python train.py --encoder_arch="poolformer" --model="image captioner" --dataset="scattered letters and digits in many colours" --train_examples=195000 --image_size=64 --crop_scale_min=1 --horizontal_flip=false --translate=0.06 --tokenizer="word" --vocab_size=53 --encoder_norm="layernorm" --encoder_norm_position="pre" --encoder_activation="quick_gelu" --encoder_mlp_ratio=2 --encoder_parallel_block=false --encoder_inner_norm=false --encoder_moe="expert_choice" --encoder_num_experts=16 --encoder_moe_every=2 --encoder_expert_mlp_ratio=2 --encoder_experts_per_token=2 --encoder_shared_expert=true --encoder_patch_size=[4, 4] --encoder_conv_stem=true --encoder_depths=[2, 4, 2] --encoder_widths=[48, 96, 192] --fusion="prefix" --decoder_width=128 --decoder_layers=8 --decoder_norm="layernorm" --decoder_norm_position="res_post" --decoder_activation="gelu" --decoder_mlp_ratio=6 --decoder_head_dim=32 --decoder_fused_qkv=false --decoder_bias="all" --decoder_qk_norm=false --decoder_parallel_block=false --decoder_inner_norm=false --decoder_drop_path=0.05 --decoder_positions="rope" --decoder_prefix_bidirectional=true --decoder_connector="mlp" --decoder_tie_embeddings=true --residual_init="none" --optimizer="muon" --muon_scale="original" --lr=0.026 --momentum=0.9 --nesterov=true --orthogonalizer="newton_schulz_5" --adamw_lr_other_params=0.0015 --steps=16100 --batch_size=512 --epochs=42.3 --lr_schedule="wsd_sqrt" --decay_fraction=0.2 --final_lr_fraction=0 --warmup_steps=800 --weight_decay=0.004 --adamw_weight_decay_other_params=0
Rows from block 5 of the image encoder of a small image captioner, named by matrix and row number. Rows with one number within an expert belong to one neuron, the router's apart. Each number is 500 + 25 x the weight over its row's rms, rounded and kept within 0 to 999. All counts start at 0. Numbers have three digits each. After the name is the row's rms in percent of the matrix's.
Before each expert's rows are labels from the 100 images, of 14848, where the router gives the expert most weight on average: "strongest on" is what is common among them. Only what is clearly more common there than usual is listed. The data: scattered letters and digits in many colours.
# router: router (encoder.blocks.5.mlp.router.weight, 16x96, trained with AdamW), inputs 0-95
# up: expert up (encoder.blocks.5.mlp.up, 16x192x96), inputs 0-95
# down: expert down (encoder.blocks.5.mlp.down, 16x96x192, transposed), outputs 0-95

# expert 13
strongest on: blue; teal; count: six; purple
router.13 093:468558467488428525474513473475499497490526484501536467492461474470493510554515493497480481508491443464542519480525503499510500491475490518473504501510542478458515480490500498539517490559515487531528528508527502508502498483511519515491490486491558487492447522515512527495518488526513523526
up.0 144:483522559479474494533548531494479513513485529498459478505500503547477484511457464491561472537483498481529506498492501506517512504497475469520514496478544527506458527501479481501537464522498511491493478505498503483492479554490452484483521515470504489462547515483433500519515539495502486502
down.0 147:519514475495497500492484509546528504485495427500487500509496513547509459472511528494464504514486495511500541521472465502487504452475505493530489494491476484513489490516485510507525518497511517471507501486504446511593531487457537472492506523471480507571489503488541488481450491503503512505
up.1 064:503507528504484467509513499486479508515476537499493496500479535491531496492483545492520531550468497503506538492478473490484511514461516422533499542502512504469499538449485497468502498490511520513488527466474437512540534498526466538534516498526481502445501491460503482490510488535516487529
down.1 062:495510531474470524512479518534562451507515489513490497514476468492454519546515497515510471495522450502486442490513503477514494477522502512511483460489471499494479512481581500507509495540523507486518515517557483495447492465520519449487482490549543497517491501492491493510497503490504524505
up.2 103:469446510524492489507516545510560501524547499503512473501450513469520544517505506463489534488495481506523530463537550508489538487492504469518478491526450518478508516513493522494513491498461511530475480529495481468481499550505533520494462501542507482475488538501451470494486517504508480501
down.2 082:508517479449496529463456504493436508528481518521467481523502511483493502484509502503503476505494541464538476475445497492548469507545512507529507513522492505511523491485495484509459494549532516482512529486492492501488502474495473488455510543495544510482487464496561554494530489513531485493
up.3 135:548514484483521527451472522500491517492524447528513527511523491509561498498528541507482499521526449520496480510511546478496500470461483534485490485478482529514514487492515495498512526501499517470499507498485500487507541454504478504552502452486485501507494482505518544468467463491513470426
down.3 143:521471533477506528478525506471557507467485491535514478483547480489501501497487477472527456507522466469501523487526507487481534503480512480505492488476533496493479473513517522531518447521516538501514493494501477496493504522500530515505544417515579520474485483501487499492444510504502494521
up.4 119:507491500500511509456508484492483509499492515475502521524501485490493511471472505510473515586504493450498489480528524505483510512476518506490520531480488588504543521503538499509531500529451490474521486514580503487497503533507506507526506501465476517491524477494471525467459464503528487472
down.4 129:518520510488498559492487455506558493476512530527521487444513500479486505504496529480549454506489491554509471482490486518514507504471483490532505493481521510450452492486497535559531492508521500508506513554480462535486472466498469493503511507474545483523480526479482501520501500471482523516
up.5 112:511454496528508504482485492529499491489481494481516535482515491507533473492504504482474472490491497477409548467522472455477461525494495490527479525514478533485505506451508527523529477505448507484535503486510500508530506511512551571509523556491495488490500481486515547497493503497506507522
down.5 105:451491477515488540541483461537489508472529524490522457506465529521494488528499509476531504472473475507490487526497488484478470494455506497554464488537508521516479515464479541507503512503511501532486480518554459522521510504463472517528510480527514463446512493485494484544493468534518490486
up.6 054:499504512477499433504497550493496480447512480480484552515503482553530453470520496535490456473518519475445560502492533532489479502491522510505494512514502521535498494534495488475490524508501494532469504416514526480502489494512469495499501507493544491513510504496513510503502478482484456509
down.6 054:497483503471480531501526468552490502505520487519512458485499474535511476491491517489471504501499484506477494537517482540485544482474430516494540453510507488545489516509482512469569502479529475490514474542481483524502507536463472440485477551506492460502522521501501500511514487491513526507

# expert 14
strongest on: teal; blue; brown
router.14 095:530520490497475542522519523518506509503470509496554459473546513478524505499458555516568501508492486489492473479504508461519506533532468498515488511501489485451486532525533534500498490525523494520511486519473527555475515493514510479444483519469476487490442475478506499511501459520488501505
up.16 037:519560437499501486568476502534490509479493547503508478481464537510521511501513506483497488490490457502505509521505512474483448515514521518490517481497539437513505527465517509505504511470498480519499497501479501503487485502536500467522506526503507558494496454522460520490498463542461522540
down.16 036:480501552533514497519465480440509525501461498469503498505527504491456517508512548492481517515529493508523454508546505512513558517484497504454503472486451509487481497491527519450454526490472527528476482494511460479486494523508515496451524531497457503540511510494486461517526493517501516496
up.17 031:519457514517522460490464471516485466527482496483551496535562472466524518495553489519449532510504469541471436510528524511519515526500483505505470489536488478520550485476503522502520536482515492498491502524505502462507506467514539526487482489487504494490512529538513501478492475476472496478
down.17 032:450480466507527531464501577497552510455481485484463519521517509475455494515501519467493455506520542500475509457458473480516496509508532483487485490486502506516532499540508499494503482502443500510528523469517515518528517496476530544462526538503492504529478504524480525502484497505472486510
up.18 061:485476500486553470523551522488504478560489489486480526496497454504525509529518465486490524523507491498540511499530513503485533518465476494469509497464504455510502501505523466538516521542479520498494479525480533448536535461489462517524461492510495516449520480480501459505520475503526510472
down.18 055:485517496524453528493497457469454505554496526531517501514483530455443484493471472514512506520518501464497498483474532502511483479520491527478503494539486544501521565490505497465443484474531530540495485514508506524529486513527481529497473473491481500480465508502508551493525485488536489501
up.19 029:486498517506455532546510518498484498523512511505536515456462530484485533517458460487519519476502498471479481524540493499500494461479461480511474445480497493474505537484485519454498472496530492535501485552481504496527542520530538489512531533503453514494475520526517509466511526465512535489
down.19 033:495514507513513513496517512516449473480540522479476464519519477514522516517550504538490440506525517517497521483488456490516484498509483433521475561465499502510530487528508482494473526472527531499484495473534461508490470455540534488483491464480510521510516507473494476509543497526505471467
up.20 126:508489569483520498532505514451458474502497485535487484480489505497486517513487538468501506529518520501522519500539466523498533460508461477470519517484542460487496513506481509462530488546498525519451487453479507511492510489468510524477485573506511479460486484526467507498523487538490506524
down.20 100:512498512508475461477430511487491493507507482509496478502499525496529488476526516493498499484495466482509557442501519526500563511534509531512511525483488484503504523509518438496491546512498488528491466521513501522501533526485454496460478516453475505560497536463497504481465513520507466524
up.21 106:529497470468508472521513491498436494525481487476473502532518530483471482506504549493516534553493498515526474502428494515493472509505483472501535530525464555519468499478515516454499529507519499494456505485536476509471530471517491537527490467482477518526524511468493492509539475509506512487
down.21 104:503499508497518532520492509445488481499545491506514552473472513492478526554473476478511523492499481531523506522487539489513466466501483486455489488464497512521519489494533505496523467476568525484513481485497479521482490534481450509501507432522481500511538484510492504514484552454490535495
up.22 057:506534531461500482551531491490525487447528494527489490532507483546470526498506497517489478513510513471542481508523490502459513475497456514470513485454490506543501493526485506488535445546528484467495485470523510543470480512492534479473479503498501483478504437523486473505497528484515525534
down.22 056:499502471522502483473498480429441490480502533479491509526468525499503449475527512484453470452491502515464476483523466516533522534545522532492513547508484461534515506507525520477504518483526523521497522510545518537553512497491513502496499478483478495525497519494523479474521483524468511515

# expert 10
strongest on: blue; count: six
router.10 106:480526483478475549477497523455497492517526458508502464465471544485514471492497495504502490541484479502527537470505480454524519451485538517473517515492513482521490472458527507541487511523543524490526508540550505527522533525470496524503527482481525502466468536486527516475490507521522474506
up.16 068:527489480513503494515515515512521533470526499540522485530485517491499502480471541511486499531496489470544513484511531486487495533456439438517545506482500501457499547496541485482455512499492517506552494536512474458511499479532517530542524504517451476469484481495476481484474476515512506493
down.16 059:519519535510493515468538527533432520499473510499483498478521522519515492490483495456477469487480491495497469475487498544493507495491500488519488573471500553445469500476484536519482512526530476485495500500500523517477451480511495521499492529527542485479538493469455538500480483498496548515
up.17 024:503483498509501493514485507510517477548500469537527510461490501478507501485487521439553518543505488519488475506488482495527521491523501495545564501517513528473489569474515470504507505483516499499498527523557441459511516459482493490467504454497506476472503455514520474518535503489486500491
down.17 024:506488508478534497516487464534455488518533513508466489528502560521532496527479464516515519526474481528446499466480519479510473495480501454502454493495509518489511476531484529501544467496436483494476466474488516545501510515462522505522511524551499488503548489489470534500521524513497501495
up.18 048:552542489491482484493498480522525517502499498522461527470492499479492459491528490456500502519522512545473498518515503540503476485541469452462525492506483456515509506507526471475524560507464478507508510491436483519530545492500498505522492571497475509511512481502477485485538468493514485476
down.18 037:490509507472509517499516466539517497461506475480474495494545490515528498517442507463489511518458494483561520490494537469479518483501480520535494552470537476508526458472488517553546476497491489465489477495526490526522513536493517487469493495476561480483493451484514509518474514508514494520
up.19 074:514474485508482518504471500511484481497517472512496500553502515519466466517533446539483535460494538499531472492477522516478512522498525483521457519517488485480491480506488520495512500477474481496481510471544463493495461454512577481521524455505497464509511491530530466541506551514493515524
down.19 077:508473469539482482514515476446545481469482515492504553502480487502507521477559487532475526458525503488499496489537485490482494489531499472501519527503533458511522511495483525439467515481578494522469500473502505529541482478522531527478473489508477503507476472535500468492507496496492519509
up.20 184:540491482419561501527451525490451488484510506524497484536537515510462499532493524486491483491523517466513475515480478497509493528481505498503492490489473485495509472522495522482482476525509512446498547524485542521526486504485511503471505460511524537463541457514498521493521484492524478461
down.20 177:490461519533485512483529528442471504523512514487506494501501484507523512470514502467486533493530519444458502479518509435493486522482502552526480513517546519516481498506489533493540490499475533562463512502515472490498528485482515542504493534501488516465483487495491532489549459502473468510
up.21 097:522539530502490463545513461504466458511448509480523500533484490518440501504513466497484497518502505499483503496497457561504489470525465465479551521523496471497510485486504469490524485535522480490470542474515543503485475486510521569478503474482516511520506490485487497525526520533516523511
down.21 115:497501469519477492526463446489550499458516509527531517513478496498499495492498488500493597515472483548510515493497494502495454461531510510516483498509452494491504493454494554523513488464488487545478460466519495519511471487500478522504464529495482528476530506499490467504532494506489489532
up.22 044:507488499498524523516508483519538509514540519554497454485472532519458513493501472501502517458517464483472461516514487487493524512495491570550515473517572496518502535483486487492461481490506505518479486503535488483496482487512500488503523498552506473457493470484514496512500433466525475506
down.22 048:541533518465530488527491486491434481478535492513493468510485451488495495489468515471514510512488514492519556490518513505484493532487517489497483531495473505499467508554528441461516488516546514463511520527475498497504518467497519462460481509468489527503497567485510498529488532508515472530

# expert 0
strongest on: teal; count: six
router.0 132:534523507514494509526482505467460470462472503507479500459467531511485461477498524534505526505492509514468538477479451525485481482496490539513502513498506547493508491458453522499530466520505504503493442509534473546568506493486530543465495513515453501514486491468516513503487474511530497504
up.8 129:514479477456513495534541522532472521508505484497503534489523556453495488484500538486535481480521524541502470511484499500537484482515490486497479447529474513479477526485523566459499489489470507498470507442523509515495491542494516496504470501525492485550511468475520495508476502470499451526
down.8 110:505496500493501522486496499513474509510491481516506472496548455489494513528542506543494484491510482457518532484492505487514524543496500458537498535548564506462473474560471492494489480531532506497538539528462505482457504447526510493464469494474498472528477489476492485478537489496495517515
up.9 162:495507490550513450548503471483483492496520483490521479462485467533480511480490519488496488534475458522480472512499503549517496538490466525554511509527466474487492506508492514491490488535446502548448468542475505487503504513516508518490520467508554489495513531482503448548489481498504511493
down.9 140:504514541541474495470490515453552499462485479531480495502496466508485461503540525581495490503533506457489498461518469513489541501495517499491544499480548483527483472539473469502498515536544481487501511510505493500487512473496495506463484514484502483516466543467523505517474481489499466526
up.10 069:498476489526508488519522440522551520536525487489537463534470497507515484510475495518506478461508464503508517493518472483496506524458497509539468548535478514515455512517523550511480447482517500518502456545545492529509503512508530514498518483504461478525465465482474511511487520530491522518
down.10 066:519510479538470505522508479443506490431496537514487541505428488512462519466516514556491531495527518470483504486517487510499493475499528492497502519491488483484540524479497499492516490470514507495506476459535523509546473533537520497515521492496460519479521503530503528469470490560482497510
up.11 032:474494544503486526469562508510454486484501555542499485512497494433502548474514503511501475524494480430505491484525524505522505500505463523528491471510505492535501526519508491493497512508487453529524554482494536488502495488506524498503469520530454499519492460509539469490494514494462481479
down.11 031:538467503515486517509459519550417537502474510475472563491489489521515537487517503528460513497516526522502480533510516468476498522480502481502519513512521494481495518491454491439473505500494517510490519515521533483489497541485453504494520522488500481491537471475475478484497477480493505560
up.12 019:459513538453497532497561493450495495466531508500471522492492519501509555535485516441530460480511501493447477492471502520506513489480506500556507515523500502480466526492505509492492498512447524518541491495487475495511518472452521498492529481516514476487534516540494503538526497509482476529
down.12 017:530470513471499522534486523515494493525479474508487475522550487494499496483528466542471528483463490515546521506495534512495475488512475508440483448503527498521505492516494523485483494506505521519513519538519472541537493496519499515432502455502491491481496431478552514461483526484517488492
up.13 036:537468501480528475489477506509558519517503520472499512512465524484522479474498504455451487511536503488464493517501506544490532508506482468518451508488532484480535488552456495475458528519481533525516480524477511465449518482527516518508546474507510498514504501536478501534465508519458492488
down.13 040:480515508485482514483505451515472469493497518519473515512507496546486477513497481551504484535508508481514516477463457483499478502462503514528497485523480490504453517504500517542505502503457434466500530499533499535470489461507478526538506537513521512526489577470497481494468514465536517526
up.14 103:489512482465500530510515510495612483446493502507495526507483508497489491492499490492502515457531501487516502477489468497458488502500462491494527532489499474494463514487508549529522518478504532492507441461503511489490514461493477507500499567500478500503522509493479525482476502505471568497
down.14 082:522502477500478466514488496518455507470517501498527524533543534491491489494504506458524495517478481534535479521477438497504464501536510507498479528471465502501523537517520540516544526497458468497487498499503472518513544502495511470477481405486471538508512493513535486516513523502521474505

# expert 7
strongest on: red; green; count: six; orange
router.7 133:480456518486526475477486530505516484488466517478485496509529449477502483499526503493489526526497521484461491467490454451515440521506521475484502472499504500515544472465466485527527497488505501501481492455521495452524514478519471545479546508486534567504534491515482540503537502490494507504
up.0 104:509567499504449531515533500501519548491484506536507503517456529486491502498459516489530510488484501525521495485445481507512515519544456560502476485524449465470502502480516499494505464521494529497488462521525474504461520517466492484491507483504503528450495531514506505516515483545509454494
down.0 089:542460498491463487511527507483474456481527517508477521484489491491499531473494465459505509501546433546506532530496487551519515521482452466494505564481453469502541478473540520478524503460502473518504485498521510495511503480535496477519489500513481495505534500532476512506492495494540490492
up.1 063:520542460500502520497521494521468506522521505507531503533515493491442489484529508455542481462512479462480499482476459504514487501486492464502480564479468508459486544547492493496499474498538499526491508478465536513551487485525484479508477527512482532557494496472464519483514476517527508498
down.1 063:486481524505503520454435529513539489515529489492489467488504518513527474511490497503482492475474518490509555472457517425505446505513469488514466473500525501526532436456515497531508486519556524521517519510525479512499514534513495508472499518513492473481500509491535516492544498494488521491
up.2 119:531541472475490509513585471473523516488528504487484494510493553511509504470485492500536497498477525483450496506505513516520474482497535509524511482512503518517479498524470513474485459515501499493472499484444515509516505549492536490487470502495493472566485485495474448506482571491476504515
down.2 108:550481494473539512521421525503463477493533469518463517501533531517531516529477529498512504526492528493540508538477491495503468504473520446476491522467490481467506497500506455492491515509475530444495530498525504500488495488502519462509546474478501499486554500518503492509542491518516490471
up.3 046:488557530497503506532509527472516565512532419488471499505488482516539484471476516535520505510504521534493526569509509518493496502513488502504489491514440430520512510501446511521496504540514485489477490502499478503520505502531520449507487499506524505464499491519488483496498501484490465472
down.3 048:508485479499469524514493482503536506510458471522437500528497506526504523515468539522528503548491492454522515548510543454474467464486502469495485504470499485498502467506519514485514509479516506537481518476493500533463534452492528531481499467556476503467521466539502497478508469519482503517
up.4 095:500494507511509503489529487519499500512488484515475500505504470443514480515506487527498521485503431521507533519502523509472509536467554472512489535532515493485449449486546482501544513467477470524484472514525487510487515491482473536553486450518492514473473529489495518521488447542484472498
down.4 095:510436492531514470502481520547457487527536506513474527491474515490495508507485476489483463517499517524557469497502521507518489495516456488480508515456449455478541568492531510465470501505545521512494506484480510497499485528533543484480514500483476513490495494511506469480534477499533537485
up.5 068:475541436489481470507529490482589495480530502490511483486509548460463478499500532517468571493495511483488462492519500500477491538498477463531512456499469501524509513520516532467485511521493533511491476526526518485539508479488488506525494515493466524505477525497475477502503468496509481508
down.5 061:565480522493532492493494511502480519508487489498451477497547456474452518465539499500520506522496509492538510502495502468472508483518534500501529508454515482433484500522505488549465479538514507496495496493540508505485479539498478500470519514497538513450528466455477537529513499491528489481
up.6 027:492516504504464451480491485513450500566533556488499531484456475492471491489480536472485492486503507490513489513507518494515543501476449583511484517451499453473471500487508493507497500492537496543502525533509509527478469485513499501507520550501518512476472528487515502508506502540500509505
down.6 027:487488470494504492505524507481536536505479499517488477493530531510483500502515482498543495539479529507500525510530453558518483495537517455477502510485510491471493539498493525513489495497447499486506426472516516543536486538519524475494464502480505468477482465495462522525461528436504498502

# expert 2
strongest on: count: one; yellow
router.2 152:477523498445478478465464507510519487511525494514496491541497509502523472503459491505479464541455520455523523496483538514513517491471530520510496465465491529500471508504532467521495503514491501452518570532460514482467487517520475504486478474481513497537475493514519534511461546526533482485
up.8 033:532533546486461541483466529490538519497500487455532512486496437449511471500488523522492533494557515508476468487486488501513463482479491512473500516534526443483540495425528472516516513491481499537516469493522511495485503515482480492489502487519500523503518526494500513488519502524491527463
down.8 033:491462527532519484503488503535488512504493464533515499547491499520527522470553490469443494545473516474498491487498506515499484506497499494489521492432500489558508521526429515488484515517519532520478528503469514446544526460476513462495485515482513490508474497542487479497480475515498511488
up.9 053:528517523487505492509503515476523522504524463524479514518486492491503535523502515500513496514551467481504483484470528493474522508501500532551479471536472533470479528485496490487409494512425488491499475513527499498462489481526506478530515503508566490515491496482490485486493532498544446496
down.9 057:502479539457535508524476508532471508482518508504488458501489505504488537536461448479524479478499459518496532486462529507502489527454443457529481493472466497492485484513504506530504465534527495510536475511493477473491510490510463515493531498507505512509527564496512523512494558491512535464
up.10 126:491520479501499478494517486501512509479494510474534552517497428502514517508532481519491503496552519506492447527531514481530470514518478518507501479496472441537500483498523503500467469469510503503473542456461530502477501474532541495545516453495495506487531490524471468542516485471473505528
down.10 121:528523513499519483538436487535492482498497511511485505457532489503462501501485497469526508518513499502519463510513471499496497474556468481484497520418471483447516529519505520481488493529490514502502484507494523504485491577526533454447518476478478502545495491519517479506484515513517520506
up.11 023:495449469477492466518497480552523459515498518488505495511504472497499523568516507505458460507486483497475474493499464486493496489492467526526485483481505522494521517457528519511497505509526533502516535451563516495496528496489507506525525534504516489499476490533468491422541453499489516493
down.11 021:494538581531493528526507498440513513483482472536485545503519515490473485468494463520530487458485536505487509481485536505507482520486496497495536462501471494524548529534467504487504484480514476511503484498454462474518502480471482477500478491505504485518529542504509519505506541470516486554
up.12 151:461468489508524447503459544506498533502467501471488465462520447544528494530502548505487521507498497547511519490508472497480500525487519483509516489473494506504540467507466522512531538514492452528488480528525466542535501466517508481509503524489500482495519496480542450501527485489454490503
down.12 160:520508516527485535525529473551512478497517514505526521490486441460514508491515473538501517429512452454483518521490501535484497516517480524500471461534529479505524492474481486533495504522509508526497454486480544488538426509514477479507468488526507494500532469509525505484495497508495521492
up.13 136:499480517527497503511508480527553499484498497508506501543506532508551500460493461462505501526484474486493532505496517548476503479511511496479506546530439495509558507469519466507503537460468471515499464469501511514524508533493487449516493520470509498486476517493542447512451500485524512476
down.13 126:498517499481461514452486528504506472506469505479470459491504510507492519507497523478495496548502538503525488516451485483522517525507544545511511509524494487448487504521498466481502482547524490442505584504498523510453495500535501473489515537476532513525497483476519535495520518503545478478
up.14 020:475518523536473490494542478507540505469523480464475510497500535469533455503524429483512463485500494539498458523502490486491513497496493491500505474458509491519502520456509541516537519505503517466532476499484478557520482485491492496520457498541489517540500515504536489510472504498490564531
down.14 022:532510518483521527472469492524478508520514509496502523464498513494475546476537513480483526447513503478478480506534506517495501515501565506508499525523510524493487481502501461475527505554557448516468475502505501472490512501531529512490525522486470478479483497555480496494487456441471453497

# expert 4
strongest on: blue; teal; count: six
router.4 078:481532519488493564514488519451523540480495479513517492495508508463463473496491486489516504493523479492494515534548504470526509455501558508497517482501518482474487516545459521521469493480494553527520509489509494503534526482445472489478522478505477532454497529495502498493474480510489538562
up.16 108:477496520518479550511534491511537523501481517496494506542476462469473490471468504489491537464502494454530509487457482511475507497482470505487488534529516479511518508538539506512533493565479481485489485476534514497480482468499497525490506487494436567508500493515492510479495532552536514529
down.16 099:488465524495501530490551464461511498533537528535500458478491523512473503474466484473502479479480509449506545476482483491526476470560443522519498511487533459502521501493471499497526484467532516528524475476509498504492496488459463495484528551523497523494500503513493500456524515494492544499
up.17 073:468548509486491486501488467522513511517496502515475470523515484513512467474503520511527485460486527430467499503482516492480477509511510524481470509549546516488476546510486505504481531463518545508474455485466550519495492495490517542522512479481503500494509464537471514502495573516458516488
down.17 066:504494528503500484488562515486514475486491492480501525484530528481525506501496525507507493504458489541512527450467502465481480511507533453507476507492514497549500450526498452499508466501528457504525513439540447512454532457520494539508495489535484518520496516489496492482505523501523493547
up.18 140:504501513462465497485500487530503520545493499500499491520536469480470524494493522535517472561494473516502524501481480515487482468512488458556538494497501524495540496457524503470554510497504461500530457502488508545456532468523506517511504533503428497509496510475470496482498452511498480491
down.18 120:534491491515507478509495496439457489499485468490510520484479503489554485481499546440484517508504487467560490515549487486506538486500512506476511526467477517454477477499482525576497511522488492455485508498461512470536494523515457502505513483460529514482497462505489511508505487528520479487
up.19 170:479551500478478462518494510490532528506487506516463468520466520510522494484468504525527485530488503495476514512478469505507488543484492495512524481469488485436472494543489503529474511531489478530482459507517485467497500522547489520448545517425508515489508498506521508475474521533543516530
down.19 171:518476493474510522473490455457516511496501467507557469452508520493507501477507517470501498501504478525505499473493449514497484468521533521520484526555458488479493473470498539496508527481469497478546523498498503519493512467486469499464451563511493510561543507496508479472536496517504517511
up.20 095:480479542522483523477467495525480521506523487524517489501497496477511479479494505468501526447511504414507447500472492459520514493521457582495500490489499496467507511482516489491530515488487524505506539520492474521490503516527444505530495537511508544502462475510543510498505502525540490496
down.20 097:498496490466506550484561495509510492477504529470472499540486507480534508474487503463498487508498531475500554506514474461503474478465484464504493508503510516534527503477492463502447459504489515480538500472538475511490474491515530538470536531507547529485526459514466534494494484497537536488
up.21 045:479498505506499511506538479472520500560451504487494529511511482519507529509503484548445500518509485508492485505494503502507476491525456468538499515517498484540532529474495533447467513493505444527500508495521497516482537482480543509550464495537457503464461529476472511469529485490500523531
down.21 047:537490526503529460508509486495460509455514508507511526513475526519490470518456486527531455519502465492532482483515537524462517523531482484482502517467510497495487493498501446530487521479514503486487502507515506483458519532497449504509495505504513520538486601488507459519465502475509515467
up.22 036:489541500519495560486493519486522480539525503508477520533488495517499516509535470535477510501501494481471498511527487484509469523528508502457518557469475499512426495514563474518496459520504511504488460509483519469455507454481516468495484519516529496451482533497480517496532458497488495490
down.22 039:553525499476507462494531472453521550473533496543486445492541440461474512486513511465510479476523516498517518516474463510482537540486519479494503517527506479500518514525451496560503480497486528502535507508470492487519513509492478507445534470527480505492516483508491502497486501521504480515

# expert 9
strongest on: green; orange; count: six
router.9 087:479465545506522521496494512464496492491500520513521557507523509507535512473514445504520487489482479502454534494508518510498525484524527487477500521490517538499534526517467508473511507414490474519488492447519481509483528478481462498552493544498511477513492489509511504489518528458440515523
up.24 111:488524490524499529499490515461536506485519512521464535479488477481510534483486506583464429476499522486519482478523520509478506477474521539492514528489532534526498492481495488497517455528495443490512470518502482541455462466487512483477495502521505507475518534511493530506481491507481483546
down.24 125:469528529504479450485547489497488468538510507505490501491480506492496476474488518466523462488509490462500504493466456514521559527533482531490524473468517483489462521551468460472541542494534476498499494494497530502465502493501475529467525549488519505556494504496511493524484486497516526538
up.25 153:457482505474517519517534520533558474460461531484483494485492516490508463508504498451478516488531513519470489491463464505476500523506471482476484518496481453509553489490483555526508518483507458507518495477500501448518485502535538502491537547512477502509503474507492551492528549490506501521
down.25 146:514535515516464507540500494489481528527500493512490474494491467483463515511490475566532527505491488474509463506459514467506480513504513489498485490540460523496511528533509496488492480545476506521514503526545504499474480490550502498534491450514492504450517525462457515520545461499527444474
up.26 050:501519501463469499542470500524549510473510500501490521493485547507520529522501513443551502496517505538466472501547495511510489450497472485537499454478463518481472505497504490486526503484486521519515480450462499515466489508499504452512512563513534480538495507509507457509474496486520531471
down.26 043:480522510513508499488533514478500518485473476503493507481493475460490485492525471502479490496536481489504467519505509484494544538543522498467450503454510453469483518526541501545514524497447517496504508545512536471487502502496463497480511451520565523440497515525503499543541484488504504484
up.27 054:519496502533535522503494471496548528514486508477525500485492431495527512489521503529518518494504441522477532493546474482475514469504482522500464494462523501544542519467514505538511490500506470530536447487518440526469457486516494511517490504515474489494490523505528485455471529494515484494
down.27 059:481503490526454506514511507512458473500496527511509532485513518489503530493459493521508461463499489477474455480493527512498464521537525589521480539536517531487484513507488516524521474526482489475502492550505519519487461523480484489471430501489511476532503460501491497538519508496502540512
up.28 054:511510551451479500484507473511521523529493507531515491506519486491536501484491519493521514547473505475484449525501471491526482484485545578463507513484468497515506511486489528494534504456476529490509437536478499495501483505507486516479509497524479508463544520515474526511489492461450546489
down.28 060:481501493543494454497477502496520522511490485515537519501485471487495484481457550489516461533503498509516477529535457505486535470509535534481480442477499519484512496492538501493516486529470460498498545460527508520458491484525504492509500496503576505495513467481470516497492453501533466537
up.29 115:521516500502512476484435486507408476516524494520476510485478516471481508529489506496490520520527494489513446511494539492528505487515497530515477456486502451526522484492522499532483520505478539519500539489468541532492510545502493500463523449499512517505503496526521516482485443526500494467
down.29 148:459457494486503491507530496519581484459463491461482514493514480543491522502505489487467458503512525532483527462508490499454473524456495455526491546512520501506515455504498499483501501529507506506515522490515472520490535445484514536481506512483547517474524535499468521524509508491496531518
up.30 083:501515454478504470514509532475518492508525495497500536585492502499495547507500524516477511500507509483471465488477498475523506484501520501518464473465502457503471504526521496467506451495503466490479549502521523494518511459514546505468500538498473486538482450515450493524547509516518513533
down.30 075:450493527524474516489502491472512494519490481499498514423483535514500508522463463492498527524498509513475561508504501506522516517541477495492499521534508517492507427506458520505513501522542471514554454453530464488493527492517541518483528484490510507474486526481522507500521458489505506480